config.toml
train_examples = 39062
hop_length = 160
codebook_size = 1024
mask_prob = 0.08
init = "trunc_normal_002"
max_precond_dim = 1024
merge_dims = false
steps = 9400
lr_schedule = "constant"
Rows from block 4 of a small self-supervised audio encoder (BEST-RQ), named by matrix and row number. Each number is 128 + 32 x the weight over its row's rms, rounded and kept within 0 to 255. All counts start at 0. Numbers have three digits each.
After each channel's rows are labels from the 100 clips, of 14848, where the channel reaches its highest value: "lies over" is the class under the peak. Only what is clearly more common there than usual is listed. The data: telephone keypad tones over noise or synthetic speech. In brackets: how many of the 100.
# c30: last pointwise conv (model.blocks.4.c3.0.weight, 384x384x1), inputs 192-287

c30.186:166089138126130129097108183119142133130142111105137206100145115066107087081159132154120103125183109119110146136095109093146164156083117105110094167135128128105138151122109151137165115149096159064119130158178149174132172141109122178051116137087112110130106159158091131091091095097116153120
lies over: key "1" (25)

c30.253:120109102110087076156171112118082066083094137125125133158131144190132117124125136136152138105173146080138132069125141124143119134099095106099086163153103146112141136152117099158129158081147167119053135173096090126180048120118153174180152113114140148112154145164080132118147123122102117181
lies over: key "D" (31)

c30.252:143118159106159082103174130097133170125091173131125169149106153161117158133138106116157098093175059077147107113058094153209111127109157068117111155132196152117124050138162139130136095156130135123162112167115165146106074135143155173078093106127118112075116133091092168146087122143150055081
lies over: key "4" (25)

c30.142:092125137137161126152210097170078178135085148111065181145115128109171139116159185094088156064126123071144171125177130132145070089112100137155126151108095114147161132172185066191115061096069111114109131127115125110087059144146139170114126084173137141137128131139075096118146115150182150132
lies over: key "B" (30); key "7" (25)

c30.69:114110161107155165168153136153107138112143192127095149148191085130116111092136106124125108095129134135143117114116153124074130146177089096135136089075101098141163151097128126121175105162165137075125110095139067122164120090153155107160151141122089138106157107161122069129142138095142128187
lies over: key "8" (47); key "0" (32)

c30.101:117130202098099139126147132163171094081146091178107135113112153059196102149137155117104187115105110168083155145126139096156115100131089154099147106119123200076147115117154105183139124096121142098165153145126126140122096161092165071090172146127140143090134134120089132077164104096114077149
lies over: key "8" (52)

c30.3:105122153127112138141139144087092104120065126121094137046115156149124163092128109128104106117139092115167121113129138115121052124070180169179102118141161143096066148154141133122111125085142154094103090134106092096149157095130200141113086120150182093135113193072107130070065104171141091106
lies over: key "D" (33)

c30.14:165157149104099086094161173088155138153071189146163166128179135090144058181130144142141135090116129129151144141094130083134114149168120113101155140078103122135105091160131160145151171093093126099105073145142103075112097115120082142180128135101125145089176155083116170092118110092097123076
lies over: key "0" (31)

c30.347:136112145137095129097136114135143157074138190138131104191101111136089096209132112135146148059080106139102114122054080109133092159141120073087121071134130171103140089154111078180064089153158141126120117092108065115082101079122113154163157052129162121165111072112084107093122069084134132189
lies over: key "1" (63)

c30.192:117099126146160084157151183120157148096088140127109114139157131110188116139141099102074144175126015116160115120112051128087112120116177150152147154120119187071163121109148117118117175158075093094151160188116153128114097138152140182056084137099094116115157130155133168191125097103087180083
lies over: key "D" (32)

c30.331:132091113143135126143151133149124159106131142198140148112106130104145132154137139052103190136136192043091129174157116188100166089154118095125083097162075172159156110149153130173128058141081161130072124111156113103128127122076123156128141157117139158146139191128126133108121131117187112131
lies over: key "1" (76)

c30.2:112183146125155087127152190109134211135152133151134119134109130156146121089124108104093145130108114121148148117148147141048183155136142085094117104127089128073171097108118079155131170106080151143135098089097092126152225051146167093087129090127135129101129149135117143107126143134084120129
lies over: key "0" (71)

c30.188:169158110071118173178189125110082147224092151109097106126098118154141096070136115094160160041029176153092138138109107125147103097144147126169111212076118149160119117121132156172094129116116109094082114089189091128127152196162081082100118107081110148111144121180163138136088097107137109128
lies over: key "4" (31)

c30.123:173084191122113132114154104105101200144176138115129134096086141161145142146140110096121108086117098133122125128094086086131136190130145141139106141101087126175147142144120102132108123167110123110114045097161150142124102112101131132148146124165116140083162151117129080125101108102100150117
lies over: key "C" (48); key "B" (37)

c30.44:088186103095104146096114146179128108171122074155140093116120142114141159121146082127134104106141060115171135139098107122160108139100126149121054185082116114155157137166150074136099131068101183087112131086142072111105142100101149097062115152081096162151053074164128149038135167108071116235
lies over: key "B" (34); key "C" (33)

c30.25:139124146155131123128131160147084119125111153087103128164152158113153184156152122102175170128145069123178130146161141077115138151117073123119073111097096109174125120148150159122094112129096099112071119056140146109140106126126121169149086198103135089105094165123142189198140156117045134100
lies over: key "A" (37); key "B" (35)

c30.301:145119144143168103108155057180152132070099156129130148076099111126163186151194143093124165143179088151136107131132093127160095181127082149163141135084132150149137177189174112130125150129167107089094112145114140057072086077086124127122151153085117029128104126077140056148146134098157149155
lies over: key "7" (29)

c30.241:125154136100144103167143126142112178068156160121152118134135115127144108155079129121162185198106072089139132079072082097094171060157172131088101107173106139130116120143146187142100096125132122129138150158136105149142116140157155130022108133118097156199164175116119132115133123098117078134
lies over: key "2" (37)

c30.157:176150156173177157111120138090123136187109170181125128128132050119159116045139098137072125151083158134104143110161151162139138100103152111107110104132136158124176167115138116106129081051111102111147077163149111136112085144081077118139100185132123114120149148084124143115171139159086143197
lies over: key "1" (37); key "4" (25)

c30.79:118133143116097125096084122081202187069149061174086118110044120092088192152137108187141145177163103082143130171157152126089087089121083163141089100145137121138131163140143132101128179078151133155127119167131122085103187121133121141142118125199171045185170126131198131004164124175152054149
lies over: key "3" (26)

c30.47:100180146128132098146161119160149126121093157181127161174118089176147134166087198089101070209086100150094120143111126123163112122151100120140176113086155136137167100119173095086136119078079180151127117125088114159117119119137109135128145182142129131145137148154119150126161125191108088107
lies over: key "6" (27)

c30.134:150139119076136157128136118100076148124083157124152081144122119143102044060097148142106118116088141102084115133103080089146061151107068136161148117111106084059108130113122147105109135185074138094127131160100114108107152131099145169115102153126071110120124121125083130144130126074097127134
lies over: key "6" (41)

c30.379:134217097123075113150096081193159121089143150125131100141121113198177156118152116135140194180112124163180109072119145107136129119165175137157151155074102150130147108102118128115060142113085143142145123191091152102205093123148157131186130075146137093145150138158120157129141175149112166163
lies over: key "2" (34); key "1" (33)

c30.116:140104069170150159066114164170085127084170143140091078173120164204099105150092155119140093123134178123111112161123157144139111178167078170124129129164117184125119148112120102171164119166156109141098125127132103156131154087147164106156136104068145094130179139147148130145109134136141157089
lies over: key "8" (57)

c30.337:099096099101120197053098153067157064085143110107110152105149083153121109086112172153155137089075122118116128172097121166135152115154133133129112145147150157147128171123174190140102162100073062169144143100081104172121123096135123069125068116122128134177136117142133159170087153110207120130
lies over: key "B" (25)

c30.262:104104112120078130122093119092201079123130109106144166161127144094115136153140179155127144069092107152110103099115117118109115138170070124101105137091113118148114108133136094137150135113166117138169079155123139101109095098101121151121112186122138147187083103128159139111123157130148155159
lies over: key "B" (66); key "A" (33)

c30.65:126133125038135128168090121082089085102156113131143096129135190137126126125123143167187119151140115094131110102141081139113066152114087151128076142185106157112127072066135170130154134132083135136103110124128073127065156129161164134093125128164121087163148147133090158121139124084137148100
lies over: key "D" (51)

c30.156:156112168122050178088111061155105102133119066138097147162109088142097156125134138109153096114157172083137114092087186109166143122135199162140095145128126123101157139065127119143155122163107145147090122108134150141110171127099120229143135175070053131078112112142129114189143126132163125122
lies over: key "3" (26)

c30.189:092121161131087057086149160086110147125162162108044194088148089109171144158130111189154090112151125107052130134125157089106155093093132042125138189139113153102126104156049115108144047143085116180134076121154144139103102136133125155139144104223141102116131145131126172153128137127149131139
lies over: key "6" (42); key "9" (41)

c30.57:137042159145073126183163144124130077082120125128126102113173104146130101158081149057151179107117169091115096163125114116167148138154091090061170150088124090177094132161101097092082160072122115133147120154123202131135145126138115094161087077138146142141169160105119067138117090110134117150
lies over: key "6" (30); key "5" (28)

c30.326:143126099095111161124144094130145135158105127150119086157111089193063141137100090128230119171130097090106136162125125139128176124131097120127129160109131158153096127064175120096163117179107122129140102078121087129108148104125149140098105114106116136104123129116135116152113135126136146138
lies over: key "4" (53); key "5" (45)

c30.341:130121124114171231111171105166166111080185086114137083103100095106125111172112113151167148088125147150138111155153101158152140128086099109094150200194094137159110170115183095095105111119116155184124216165142094151111154124052186151134095100134131121114108108151116170147125163069058154123
lies over: key "2" (27)

c30.370:097148103129186119118066091108115100127107159144115133135148092142111128163131109174091069111159094138146177144106123121073207133064158104141115094189114098127142101161125154166145108120109077144170117163114141115172143086094104101126118176111126185112121132112119166150167127170102120098
lies over: key "C" (59)

c30.218:164113096128125047160120133127142115129130234138168128126120107084128119131109124140130080104095121110193125141158153106116161145180131118090101131143138170117113229079127125097190102166158155140110203166082118155147134117143158168103097124131167141182092108116164173134144107146093165083
lies over: key "1" (34)